python train.py --dataset="single printed letters, digits and signs in grey, bent and noisy" --train_examples=197500 --inner_norm=false --positions="learned" --lr=0.0013 --beta1=0.9 --ema_decay=0.99 --epochs=26.1 --final_lr_fraction=0 --warmup_steps=4020 --weight_decay=0.2
Rows from block 4 of a small image diffusion model, named by matrix and row number. Rows with one number belong to one neuron. Each number is 200 + 20 x the weight over its row's rms, rounded and kept within 0 to 999. All counts start at 0.
After each neuron's rows are labels from the 100 images, of 14848 (inputs lightly noised), where the neuron reaches its highest value: "patch colour" is the nearest of a few named colours to the mean colour under the peak. Only what is clearly more common there than usual is listed. The data: single printed letters, digits and signs in grey, bent and noisy. In brackets: how many of the 100.
# fc1: MLP up (model.blocks.4.mlp.fc1.weight, 1920x320), inputs 107-213
# fc2: MLP down (model.blocks.4.mlp.fc2.weight, 320x1920, transposed), outputs 107-213

fc1.186,219,204,199,198,197,208,234,178,224,178,234,195,235,191,202,165,196,172,209,242,226,189,200,190,234,209,203,196,207,204,180,215,192,198,171,167,199,199,176,202,157,242,214,178,192,254,190,180,195,196,206,219,209,200,206,193,195,184,205,181,192,188,174,207,208,208,191,193,151,202,173,200,152,162,191,184,206,206,206,215,237,181,205,203,196,193,176,204,200,231,175,198,218,204,213,236,187,196,197,215,178,247,205,194,203,235,211
fc2.186,191,183,212,181,210,226,195,161,196,181,175,221,164,168,196,167,213,226,226,192,223,233,208,195,189,181,195,211,200,191,208,232,207,188,204,199,188,185,195,193,207,212,187,236,188,188,197,183,203,199,182,211,223,155,203,208,248,195,210,203,199,155,206,191,199,210,192,197,214,182,214,201,179,180,196,190,198,179,236,199,220,251,199,208,200,208,215,207,111,220,192,212,205,199,203,220,216,214,211,164,246,179,210,220,170,191,178
patch colour: black (85)

fc1.266,187,204,209,207,198,162,217,208,208,200,206,195,211,194,210,209,196,196,197,232,191,190,207,182,225,212,221,216,173,207,177,207,180,190,229,203,201,195,146,241,192,208,195,208,177,230,196,193,207,168,185,193,172,190,200,207,198,200,206,194,196,204,204,221,152,204,199,179,195,221,180,213,218,160,209,180,232,196,221,208,188,212,219,165,184,202,225,194,203,195,186,229,243,198,188,185,187,193,181,204,152,187,230,200,147,197,236
fc2.266,206,195,201,220,213,227,188,186,182,189,199,199,209,195,232,200,192,205,190,217,214,183,183,208,193,206,192,195,219,198,214,171,191,194,204,164,183,175,203,195,163,231,202,228,165,165,207,203,237,214,188,191,220,183,196,206,208,198,195,207,229,197,208,209,205,200,222,202,208,203,193,200,228,179,207,192,189,159,200,249,184,229,208,148,240,201,200,170,176,202,223,197,191,199,192,185,219,190,214,166,201,204,178,203,225,182,210
patch colour: black (82)

fc1.528,173,209,209,176,179,217,199,173,212,205,236,195,242,211,199,185,206,178,195,196,176,191,198,185,211,265,233,224,190,205,203,222,227,189,186,162,192,196,217,227,203,214,166,220,199,228,212,214,224,192,211,184,222,209,220,175,217,181,223,229,205,181,217,203,218,204,195,192,186,202,192,215,207,203,198,199,205,204,207,220,244,190,241,195,195,176,244,190,226,168,200,202,196,200,183,179,192,218,234,207,221,204,219,234,185,193,175
fc2.528,211,208,222,192,217,204,189,194,204,197,190,159,166,208,191,208,195,235,197,175,187,214,193,196,204,184,176,214,196,191,207,221,231,199,216,216,225,198,200,193,222,136,205,200,200,144,210,183,224,218,203,199,175,220,218,197,207,206,216,201,224,222,168,164,198,188,179,181,172,206,204,184,199,229,199,216,175,187,189,185,187,194,244,194,206,191,234,162,170,168,213,190,189,218,192,208,198,179,192,159,191,183,170,214,209,192,215
patch colour: black (99)

fc1.442,224,193,217,176,198,194,211,193,206,231,198,195,184,207,190,180,210,168,161,228,204,176,235,195,227,187,187,194,171,200,187,213,205,190,188,214,220,191,192,205,203,225,212,218,173,200,219,209,200,175,155,160,210,224,217,182,231,202,223,194,209,226,191,229,175,205,208,206,150,216,175,227,150,198,160,195,216,211,204,209,198,195,207,212,206,215,190,185,168,206,156,230,184,208,178,221,195,182,226,218,175,238,200,236,189,185,199
fc2.442,209,206,208,173,212,211,185,194,206,216,218,179,184,185,194,170,183,228,185,206,221,189,157,221,221,211,192,219,185,175,218,212,179,206,216,171,235,245,216,200,223,193,192,189,192,206,193,231,218,188,197,215,179,233,176,194,192,204,176,166,188,203,212,169,195,209,225,205,224,205,199,190,232,213,189,183,188,232,246,184,211,224,206,206,194,171,180,203,180,156,214,206,204,181,199,172,203,184,203,180,204,265,183,198,191,168,160
patch colour: grey (69)

fc1.581,206,176,184,210,196,193,195,215,220,171,215,198,238,206,211,230,182,224,200,199,192,198,183,194,184,189,188,210,204,175,192,209,217,194,201,190,135,221,203,229,236,195,177,232,235,224,227,217,209,168,215,246,208,246,190,208,198,199,211,161,229,219,213,175,209,207,178,188,211,203,204,202,202,161,198,201,220,211,217,223,200,172,179,198,201,199,215,190,212,220,211,199,199,209,191,202,192,229,190,172,214,190,191,188,174,209,218
fc2.581,203,164,204,188,214,193,230,207,222,201,223,214,154,213,175,141,205,190,201,174,166,199,187,212,207,176,171,194,187,199,150,234,232,212,188,167,160,259,200,202,156,218,201,215,195,228,214,195,187,197,221,173,185,193,198,229,189,199,191,215,188,220,198,244,197,189,191,198,198,197,198,200,214,188,182,185,173,215,227,193,199,185,195,193,201,201,208,192,209,193,196,202,215,211,202,199,197,157,200,202,235,188,187,192,197,200,210
patch colour: white (100)

fc1.751,196,213,163,224,177,170,210,195,198,170,222,171,226,192,206,179,191,203,202,235,207,218,191,191,158,214,184,150,225,182,191,204,176,186,193,179,164,138,184,210,224,210,188,198,223,211,206,192,195,213,183,189,187,186,204,231,174,213,204,193,225,171,186,222,238,219,205,169,210,180,176,199,207,180,219,195,194,209,204,217,220,220,218,189,236,181,216,193,212,217,213,184,249,221,231,178,216,197,167,225,197,213,203,202,181,192,200
fc2.751,187,216,217,194,196,184,194,197,192,180,203,158,216,220,267,236,196,204,197,197,208,191,221,203,188,195,181,177,176,213,193,179,209,202,224,202,237,202,203,201,173,191,193,209,210,229,198,211,198,204,210,178,206,229,244,197,193,180,204,224,209,225,204,171,190,220,190,197,185,198,191,196,224,185,190,214,200,232,226,202,221,178,233,174,183,168,220,195,196,172,190,194,187,173,217,193,169,205,199,174,197,185,197,194,221,174,167
patch colour: grey (92)

fc1.381,212,194,176,186,196,185,196,200,198,182,214,186,199,198,174,213,200,191,197,187,198,205,189,174,180,207,197,166,214,182,184,210,225,200,197,167,200,200,176,186,185,214,214,211,172,173,208,199,176,182,225,202,204,215,214,201,216,175,194,158,184,172,235,218,202,235,190,188,245,207,212,178,158,189,193,222,189,201,149,212,222,226,190,195,208,207,195,182,216,162,201,230,205,211,226,193,196,234,180,227,196,212,229,181,211,186,229
fc2.381,219,223,208,223,197,175,203,198,231,159,174,197,236,154,217,199,194,160,198,205,178,192,183,225,180,205,187,216,203,169,220,186,205,194,199,195,184,233,200,195,214,207,210,154,217,222,189,171,191,208,209,200,164,219,193,211,185,201,183,202,225,198,210,205,180,204,176,204,174,208,212,219,232,214,189,233,161,208,207,209,198,180,188,199,199,187,186,215,234,181,167,197,180,181,223,236,192,181,197,229,194,227,173,179,191,205,164
patch colour: white (69)

fc1.208,198,188,195,197,194,198,199,222,212,172,205,178,178,195,198,219,192,180,211,193,200,196,206,204,215,201,217,224,258,211,201,231,224,168,209,146,214,197,206,190,228,229,190,230,220,187,209,195,208,201,174,202,185,225,156,174,202,201,209,181,226,232,186,216,214,193,197,203,149,201,195,223,194,196,197,207,216,193,150,202,180,242,202,181,226,215,182,139,228,205,216,166,195,225,170,214,191,234,198,191,213,227,216,214,193,175,208
fc2.208,216,226,197,229,197,200,198,233,187,181,207,201,167,181,178,207,188,220,211,223,200,197,215,208,172,159,230,204,193,193,245,212,166,193,213,200,198,196,165,205,169,230,193,199,185,228,181,194,191,201,175,186,214,206,202,219,239,198,180,220,193,188,219,208,213,195,198,199,222,202,190,202,147,204,198,224,190,161,181,196,173,243,221,194,179,201,229,200,217,220,204,205,195,181,204,224,205,153,203,160,176,205,214,203,202,182,198
patch colour: black (92)

fc1.130,215,200,191,199,170,172,217,255,189,235,196,184,196,189,195,171,203,164,229,232,237,231,209,183,172,214,206,188,220,176,221,206,187,197,200,170,193,221,196,204,204,209,185,185,203,174,204,187,197,171,153,183,191,214,189,193,191,200,192,198,162,178,195,182,161,234,163,207,209,197,216,214,187,170,196,214,172,215,175,207,223,235,216,195,230,167,163,142,178,211,198,240,188,194,154,255,176,238,194,212,225,186,204,167,176,222,181
fc2.130,174,174,225,198,201,227,203,195,210,235,186,196,129,238,214,147,204,201,187,230,223,165,199,183,203,194,208,208,173,191,217,237,210,180,204,174,196,204,210,200,178,166,207,201,175,222,220,196,197,194,200,193,184,239,219,171,220,204,216,199,194,193,174,218,189,193,196,188,178,210,205,194,189,227,192,223,202,217,189,204,203,179,232,230,166,213,172,185,198,213,209,194,207,195,193,201,219,200,195,183,202,220,211,169,186,165,239
patch colour: grey (95)

fc1.478,167,213,192,196,187,209,212,178,187,205,230,179,219,206,172,207,188,225,206,197,184,248,229,177,198,229,226,200,178,201,202,216,226,209,188,190,205,173,222,179,169,188,170,236,208,206,228,185,221,183,187,215,217,226,226,232,195,199,228,194,192,192,225,169,159,224,197,198,228,197,196,203,191,183,222,195,220,202,204,185,248,194,198,193,217,178,187,183,178,187,198,224,217,214,208,229,189,208,190,214,151,210,175,204,173,190,194
fc2.478,213,185,231,174,196,235,243,210,212,200,185,147,235,187,228,215,200,176,174,184,202,188,218,200,199,235,196,207,234,207,234,208,192,193,199,207,185,184,207,202,169,211,199,216,240,222,204,200,207,217,203,218,199,215,244,196,202,210,179,196,170,186,222,209,199,200,186,208,237,197,195,200,216,170,209,200,195,167,225,232,211,205,225,189,230,167,190,193,219,196,208,197,217,184,202,188,199,200,198,210,172,193,168,204,211,200,163
patch colour: grey (45)

fc1.601,187,177,188,159,198,206,196,170,246,205,173,215,273,219,196,202,187,209,186,170,183,196,217,217,199,229,215,217,204,196,195,215,190,208,191,194,170,188,187,209,203,186,186,172,197,229,186,178,228,187,208,213,222,166,178,193,223,211,201,191,203,199,200,188,235,201,197,206,192,201,205,217,191,176,212,201,215,193,227,201,245,236,189,187,190,200,216,211,214,213,202,190,187,201,192,172,192,204,201,179,207,203,178,218,176,190,192
fc2.601,191,190,190,243,194,229,212,231,219,205,215,222,198,185,206,211,195,216,205,224,208,194,175,187,195,198,222,207,197,199,226,183,180,203,215,155,230,187,197,199,198,213,189,170,208,197,196,223,150,198,149,237,199,215,210,187,234,214,232,185,199,230,179,188,189,188,172,210,215,189,193,215,222,199,191,218,203,167,215,210,211,166,183,208,207,212,225,204,210,201,185,199,198,171,209,238,195,215,218,187,186,193,194,205,194,222,268
patch colour: black (76)

fc1.274,183,197,194,181,189,188,194,210,210,192,208,202,228,195,202,190,179,206,165,224,251,172,217,209,209,220,176,229,192,192,161,217,199,187,184,183,172,208,176,186,221,196,199,201,198,200,232,190,223,188,222,213,169,194,192,177,205,200,254,189,229,201,231,176,188,215,187,195,160,216,194,201,213,174,198,188,223,220,188,221,182,206,207,207,218,194,185,169,187,201,219,205,187,178,207,177,174,200,207,178,178,189,195,201,162,151,215
fc2.274,192,179,218,243,190,221,191,192,192,190,175,190,123,175,209,181,200,229,199,182,260,212,188,198,206,198,204,194,204,216,232,211,170,197,212,169,176,160,188,205,175,198,214,262,204,216,173,180,211,239,204,209,252,185,173,188,230,203,192,200,210,210,219,209,204,216,190,209,167,189,200,205,184,183,202,213,208,179,200,199,163,212,211,203,202,219,174,206,196,213,218,197,201,211,198,186,225,209,202,170,206,191,182,208,219,213,221
patch colour: black (99)

fc1.598,205,218,188,190,195,166,206,222,221,205,195,189,171,188,208,236,185,228,175,220,210,165,210,187,191,200,205,233,215,233,191,230,192,189,198,163,188,222,248,222,172,215,181,228,220,220,206,172,197,188,220,190,236,222,197,203,188,211,219,170,223,194,226,215,178,207,199,196,189,219,202,221,179,197,207,228,190,189,165,212,209,228,220,217,186,191,182,222,168,193,224,171,202,233,189,210,204,222,189,232,212,177,202,183,186,172,229
fc2.598,194,166,218,220,211,210,186,177,192,227,183,188,197,232,234,183,200,191,263,192,192,191,192,179,208,203,204,212,209,204,192,185,218,222,216,173,219,192,200,197,213,208,197,195,196,171,226,215,189,167,192,199,232,160,208,211,211,202,200,188,181,220,192,206,214,225,202,191,206,224,210,202,200,210,189,196,141,221,199,170,209,166,161,183,190,240,189,180,205,205,210,212,198,191,215,213,186,213,202,257,219,200,194,206,215,216,206
patch colour: grey (78)

fc1.672,150,215,200,193,193,133,205,173,197,186,212,192,191,214,175,213,191,194,171,276,180,206,212,181,209,262,209,193,192,184,193,187,209,191,170,199,204,150,193,200,237,217,195,192,248,185,206,186,214,199,200,193,215,190,190,234,197,188,198,180,208,187,193,237,201,206,219,187,238,207,200,200,172,183,192,205,206,213,180,206,202,215,213,211,210,206,201,202,199,176,199,214,203,234,178,189,203,204,222,220,137,202,181,198,187,189,230
fc2.672,239,202,219,200,192,198,213,168,210,216,209,213,230,199,198,213,203,213,187,123,226,182,233,197,211,171,183,191,189,144,234,178,215,191,239,176,213,198,201,203,220,199,184,210,203,227,208,170,237,197,201,212,211,194,252,227,169,213,207,236,191,197,200,183,206,201,197,197,258,191,197,202,195,212,212,215,177,197,195,188,179,190,225,202,211,202,225,207,205,178,218,186,193,166,213,181,225,205,191,169,188,196,260,195,196,219,206
patch colour: white (67)

fc1.37,249,197,205,227,196,188,204,201,213,198,214,199,229,189,192,177,180,220,197,248,234,223,209,187,198,220,171,208,216,193,185,205,143,196,207,154,179,182,168,175,209,228,225,192,221,190,192,210,198,204,188,225,205,224,203,243,193,183,190,154,186,209,182,197,215,214,197,175,238,207,165,188,166,196,192,192,222,209,225,201,249,186,170,188,218,209,175,209,180,198,194,185,235,179,223,177,186,172,160,209,175,207,193,154,198,212,252
fc2.37,190,167,207,199,195,216,238,189,200,196,182,205,207,207,175,202,183,162,205,160,210,179,222,200,198,187,194,200,190,194,238,176,209,216,204,201,187,229,193,212,204,253,212,205,182,221,195,183,200,179,228,207,173,235,215,208,234,202,231,208,181,195,252,220,195,194,186,199,218,197,171,210,193,222,190,174,162,210,202,195,205,166,152,239,209,242,194,227,203,202,183,188,178,153,224,206,203,187,191,264,192,177,197,191,209,192,182
patch colour: white (62); grey (38)

fc1.347,219,169,201,171,197,188,208,210,203,210,198,224,200,191,198,200,175,200,214,218,164,214,193,197,199,223,210,162,206,146,195,225,222,184,231,195,213,195,194,171,185,196,200,202,186,179,185,169,163,208,218,215,198,182,171,218,214,193,206,211,222,189,178,191,242,191,171,174,174,203,224,213,201,223,183,215,210,188,214,197,165,232,207,180,209,191,204,193,220,174,159,183,198,218,199,210,211,224,237,190,210,188,193,197,193,199,210
fc2.347,201,234,188,202,166,230,239,218,186,204,186,202,204,148,174,218,194,217,215,192,231,217,172,182,216,176,195,218,169,160,222,171,198,208,168,191,164,204,204,194,191,180,226,210,219,195,187,184,213,202,201,210,203,214,195,213,202,216,205,198,183,194,198,205,189,184,188,199,203,194,177,207,211,206,201,182,165,228,219,191,221,167,164,237,219,231,213,223,206,206,139,200,220,281,205,193,182,199,147,196,185,210,173,195,201,182,190
patch colour: grey (55)

fc1.339,238,202,198,221,191,196,198,210,209,203,208,180,241,206,188,226,201,184,174,228,190,177,201,229,200,204,177,153,184,193,188,214,227,189,211,177,179,198,206,175,176,182,177,209,186,194,223,215,199,187,233,213,211,221,233,185,237,194,225,194,201,191,246,212,170,216,219,219,243,170,220,220,173,199,207,257,211,212,150,220,204,193,203,196,193,185,202,194,194,193,215,233,183,185,201,191,236,233,191,184,187,195,153,199,180,203,205
fc2.339,179,196,212,186,205,197,178,232,219,218,180,162,190,201,187,174,205,176,216,206,203,225,204,193,173,194,233,187,209,189,171,186,243,186,196,171,172,198,177,187,208,208,206,205,182,203,179,193,215,193,135,173,164,213,204,192,193,203,210,177,219,204,203,159,207,200,213,208,184,184,189,224,188,178,206,171,186,186,191,205,210,249,216,201,199,194,221,187,182,184,218,214,204,186,207,249,176,165,193,183,188,174,204,187,190,186,211
patch colour: black (97)

fc1.236,251,180,192,209,196,191,194,202,218,172,197,178,166,177,228,200,198,220,185,231,203,133,200,220,245,181,209,195,216,195,194,202,179,192,211,194,209,229,201,213,221,205,181,224,219,205,205,179,184,200,199,186,182,227,224,175,201,172,191,157,202,192,197,267,187,196,211,208,192,207,230,218,215,186,130,214,206,222,162,196,193,213,193,224,182,168,178,207,215,209,221,198,189,205,199,193,189,190,187,189,201,198,214,174,218,212,204
fc2.236,191,216,215,216,193,212,209,202,212,170,213,185,220,193,181,200,196,148,213,176,194,226,221,197,216,190,205,204,181,199,221,195,210,193,211,188,227,195,200,213,209,221,232,214,175,230,181,201,222,186,166,207,210,186,184,190,192,192,242,212,221,220,225,184,202,194,169,220,210,219,194,199,192,176,218,233,199,175,213,196,208,211,219,160,187,229,223,178,230,218,221,189,210,204,210,222,195,207,212,208,188,158,202,186,219,206,221
patch colour: grey (50)

fc1.596,221,212,192,206,188,224,232,212,247,214,223,184,217,199,184,225,188,235,193,203,235,177,188,202,227,204,225,193,199,227,188,234,206,203,186,189,201,215,185,192,183,219,225,177,221,255,193,152,216,202,229,177,186,194,161,190,192,177,195,175,211,184,207,202,229,196,188,169,174,192,183,193,196,156,190,195,189,203,214,204,222,192,224,156,213,205,199,206,195,230,169,217,224,225,204,221,197,182,230,186,186,214,179,214,194,225,186
fc2.596,187,208,181,217,200,197,197,178,232,263,218,251,178,172,192,211,207,208,194,168,219,228,194,175,209,179,214,196,201,211,200,190,233,212,182,165,188,181,194,205,177,225,205,253,205,181,197,189,210,173,207,215,239,220,174,176,233,197,152,163,215,182,198,199,203,205,208,186,201,186,211,191,261,193,202,208,182,190,210,183,216,200,179,188,184,207,166,247,181,207,202,198,205,222,202,170,159,212,192,170,194,218,155,211,174,189,193
patch colour: black (99)

fc1.307,211,141,203,246,179,188,200,217,220,207,193,231,190,190,207,181,187,204,189,206,199,132,269,208,258,221,192,202,212,213,206,207,209,211,183,187,203,160,205,181,215,184,219,178,194,211,208,188,208,184,207,204,187,194,199,190,244,168,201,143,203,187,193,208,173,219,222,197,220,181,218,191,202,226,118,182,178,213,228,198,229,206,223,230,209,204,199,217,216,197,201,195,206,201,197,187,226,205,182,197,205,217,203,190,216,218,223
fc2.307,183,179,172,182,214,209,197,200,221,177,218,190,187,167,178,212,215,184,217,177,200,209,274,188,180,201,203,193,238,198,187,217,194,197,184,213,226,163,241,200,222,231,206,188,188,209,201,213,247,192,188,185,182,200,219,162,207,211,210,209,218,205,200,207,202,205,168,209,193,191,203,182,204,200,200,217,206,211,243,190,222,199,185,179,204,171,202,155,212,206,177,194,209,193,178,200,203,215,197,223,192,211,230,180,248,207,187
patch colour: grey (50)

fc1.195,218,181,175,198,184,182,245,172,215,181,200,197,203,222,171,201,166,233,181,175,181,189,184,194,183,178,201,171,201,172,184,215,199,195,193,179,187,147,201,208,193,206,214,205,215,197,197,159,199,173,173,227,150,204,244,200,226,193,239,166,212,199,184,189,194,214,223,198,217,208,176,205,145,185,209,222,225,235,218,202,207,212,217,172,203,211,178,201,165,201,204,225,209,216,199,181,202,195,187,191,176,247,173,206,182,202,237
fc2.195,206,212,190,176,211,212,217,184,194,180,231,215,195,203,190,176,202,174,200,209,210,198,169,206,198,183,194,204,186,210,232,217,202,211,192,230,187,141,189,189,196,196,197,212,197,176,184,190,205,190,200,182,205,177,126,212,200,199,185,162,167,177,215,221,199,197,193,214,165,192,201,217,249,210,192,192,218,199,223,195,242,166,211,177,208,215,185,195,203,204,207,212,209,223,223,189,209,191,196,197,238,206,196,197,202,230,224
patch colour: black (80)

fc1.109,262,197,212,205,196,148,199,174,209,178,211,209,206,205,229,194,192,178,176,200,230,183,191,165,184,242,190,200,220,197,214,192,227,181,195,191,146,232,185,185,199,188,218,217,188,180,200,200,178,186,211,210,213,231,180,191,192,210,211,189,175,195,209,228,214,212,220,212,179,194,202,193,166,202,196,208,179,210,178,203,212,233,190,201,213,180,215,165,207,203,207,213,180,196,201,236,194,201,217,202,194,214,202,183,189,177,182
fc2.109,209,252,192,163,184,245,204,184,207,189,207,158,176,195,174,168,176,176,195,210,232,200,200,200,191,201,207,198,191,228,249,229,195,176,201,205,231,171,211,212,179,240,190,239,195,198,178,166,178,187,188,199,137,193,221,207,198,184,222,224,192,176,190,204,196,205,178,197,216,200,205,209,173,195,193,216,209,206,237,197,213,208,220,200,220,206,182,180,214,218,176,203,185,191,193,196,185,163,184,181,214,214,191,185,177,170,188
patch colour: grey (47)

fc1.709,177,148,184,222,178,215,255,217,215,180,203,235,222,190,155,175,181,233,213,179,238,195,202,191,199,227,231,174,225,180,204,226,207,195,197,189,189,207,190,195,215,191,214,180,222,200,193,196,140,182,201,216,176,204,174,210,224,175,214,183,210,177,227,200,200,220,142,200,216,201,204,210,155,233,170,195,188,233,193,215,214,219,216,224,216,220,192,212,210,180,182,215,203,187,184,187,182,224,210,182,194,209,209,218,195,179,166
fc2.709,220,217,192,194,208,190,210,182,233,235,246,216,197,204,175,204,192,231,202,189,181,195,181,191,198,196,210,199,222,205,227,216,218,210,213,192,202,200,191,206,207,188,201,229,190,209,213,152,227,174,212,215,223,150,159,217,194,202,241,206,192,196,212,154,203,180,225,215,182,215,205,207,205,232,192,179,201,151,190,216,198,169,228,199,220,181,178,219,214,198,216,198,193,196,200,175,199,178,212,158,188,211,189,203,198,203,229
patch colour: grey (91)

fc1.135,169,203,221,208,195,231,213,195,215,218,174,188,229,197,183,194,215,206,192,219,189,196,203,207,202,236,170,163,172,176,181,221,234,194,189,168,179,184,226,202,204,180,150,175,216,211,201,205,193,192,233,193,184,205,190,191,209,201,186,191,196,181,167,243,195,189,188,192,185,205,160,207,190,199,199,222,185,221,213,200,214,199,193,183,204,177,210,204,193,205,214,231,189,187,165,191,177,177,205,209,213,218,206,187,175,213,217
fc2.135,223,200,188,206,209,228,188,237,193,185,197,159,181,217,199,196,178,183,179,169,185,181,227,200,201,236,247,208,191,165,183,144,196,209,196,173,218,221,204,209,196,213,184,163,206,178,225,219,177,185,186,236,203,254,228,198,200,177,199,198,197,231,191,183,205,207,226,203,192,219,196,224,157,198,206,192,201,204,219,220,193,184,248,210,198,174,212,191,224,176,196,210,226,187,189,206,185,163,174,192,221,158,220,199,201,143,172
patch colour: grey (50)

fc1.494,188,211,212,175,210,219,191,198,204,207,220,200,195,204,217,246,202,213,195,214,243,198,200,206,212,193,220,212,184,200,194,209,203,172,161,167,205,168,204,174,155,198,199,179,203,214,201,200,225,198,198,236,218,166,185,177,196,183,201,192,174,224,183,199,210,197,202,141,187,198,158,171,215,207,200,169,191,193,172,209,181,205,182,176,221,187,191,176,209,203,186,228,200,164,210,212,196,181,182,180,181,222,167,240,208,267,219
fc2.494,218,247,169,225,198,229,169,213,205,240,183,221,175,176,185,241,180,213,199,214,174,173,188,212,216,207,155,197,202,212,202,184,202,233,206,179,188,189,206,185,182,227,194,170,198,194,197,200,194,204,213,165,154,240,199,191,207,207,205,191,211,187,184,206,219,189,207,177,188,203,199,207,233,160,201,201,187,182,172,218,213,171,247,196,198,189,213,193,209,250,190,223,192,169,212,220,223,203,216,166,174,230,204,197,170,144,220
patch colour: black (79)

fc1.202,174,164,205,215,191,183,260,194,217,187,227,185,207,166,211,139,183,223,168,189,217,186,205,196,205,258,214,184,220,189,190,200,236,184,215,194,191,195,181,207,248,195,197,198,216,185,187,217,139,178,207,184,199,210,198,203,209,183,207,176,209,204,203,200,195,209,205,220,182,201,193,212,176,195,177,175,202,244,202,228,170,202,213,231,206,174,200,204,231,178,206,212,204,190,183,174,156,216,209,182,188,190,214,205,194,227,180
fc2.202,218,207,195,224,213,205,209,190,156,163,211,224,219,241,191,202,229,232,153,170,220,212,215,190,198,218,174,213,209,215,205,185,184,198,201,223,223,181,211,211,197,203,190,191,195,189,199,182,201,203,200,202,206,228,237,205,238,192,189,153,195,182,154,236,196,187,237,209,172,213,195,185,165,221,201,211,205,216,226,194,179,207,224,197,211,242,179,187,171,201,211,196,194,151,194,194,198,223,202,220,176,201,191,206,225,205,242
patch colour: grey (88)

fc1.120,188,199,176,219,193,230,213,187,191,212,192,176,180,209,190,185,171,226,213,163,195,225,208,172,159,181,201,188,204,215,205,200,221,209,165,206,181,207,214,211,207,194,191,202,210,185,209,177,198,185,197,223,149,220,191,249,201,199,205,176,184,172,186,225,179,239,213,210,218,181,204,211,191,193,177,230,205,217,191,208,208,205,210,228,210,202,194,218,217,220,185,202,190,209,195,212,207,219,195,214,186,206,149,158,184,204,188
fc2.120,160,194,177,210,178,176,218,225,224,176,182,170,206,190,216,197,211,181,183,256,237,247,198,211,201,187,179,193,163,198,176,209,203,204,251,239,177,205,208,206,213,182,206,154,195,164,187,201,191,185,195,218,225,199,190,190,252,178,166,148,174,245,226,169,190,203,247,203,173,193,217,202,223,219,172,184,183,200,204,196,206,198,188,200,187,216,224,210,212,230,217,191,219,253,174,190,199,206,203,210,197,240,206,217,175,153,198
patch colour: grey (49)

fc1.551,207,200,190,183,184,239,199,201,215,206,183,181,202,186,186,188,194,208,166,229,230,180,247,193,228,209,214,193,206,208,198,195,225,202,234,213,200,237,213,208,225,211,205,241,151,186,201,187,175,178,214,196,212,199,170,227,213,185,209,232,203,182,187,214,179,230,176,214,217,212,206,213,204,194,180,220,216,212,178,215,193,202,205,229,183,205,195,177,201,196,184,202,196,216,181,226,186,194,224,223,160,202,179,212,184,186,187
fc2.551,222,220,217,218,184,178,218,186,182,198,190,163,199,184,221,161,209,189,220,199,203,180,182,203,226,207,228,201,202,228,252,157,209,178,144,197,199,245,202,190,166,207,183,177,155,180,207,225,218,235,209,203,176,199,192,198,211,198,211,209,192,185,180,194,202,184,212,202,248,197,198,199,174,208,205,208,186,177,196,203,170,193,192,223,216,205,215,183,203,183,187,206,209,174,197,227,224,199,187,193,151,205,209,179,224,221,210
patch colour: white (75)

fc1.101,234,153,212,199,207,199,197,240,188,206,199,198,230,203,229,229,211,203,197,203,214,216,254,202,237,187,205,186,200,192,197,200,214,200,156,213,196,206,199,191,191,181,217,178,199,183,202,189,185,169,205,211,192,221,162,215,223,181,212,222,185,188,187,178,132,262,233,200,200,189,181,178,192,222,197,211,199,215,189,202,178,173,224,198,193,193,200,194,222,171,213,241,207,199,214,209,202,180,184,192,223,193,228,201,193,192,219
fc2.101,203,206,207,187,223,194,199,205,215,193,197,207,178,210,196,234,215,205,196,194,219,219,231,147,193,214,158,192,213,202,216,189,195,184,189,182,202,202,192,211,194,172,188,213,207,194,192,204,238,201,174,218,207,207,213,183,225,196,230,171,209,236,212,227,213,210,181,216,217,210,197,193,198,235,199,195,162,184,194,188,185,215,144,214,202,182,176,252,208,181,205,201,194,189,162,236,183,238,207,227,155,178,173,259,213,215,173
patch colour: grey (60)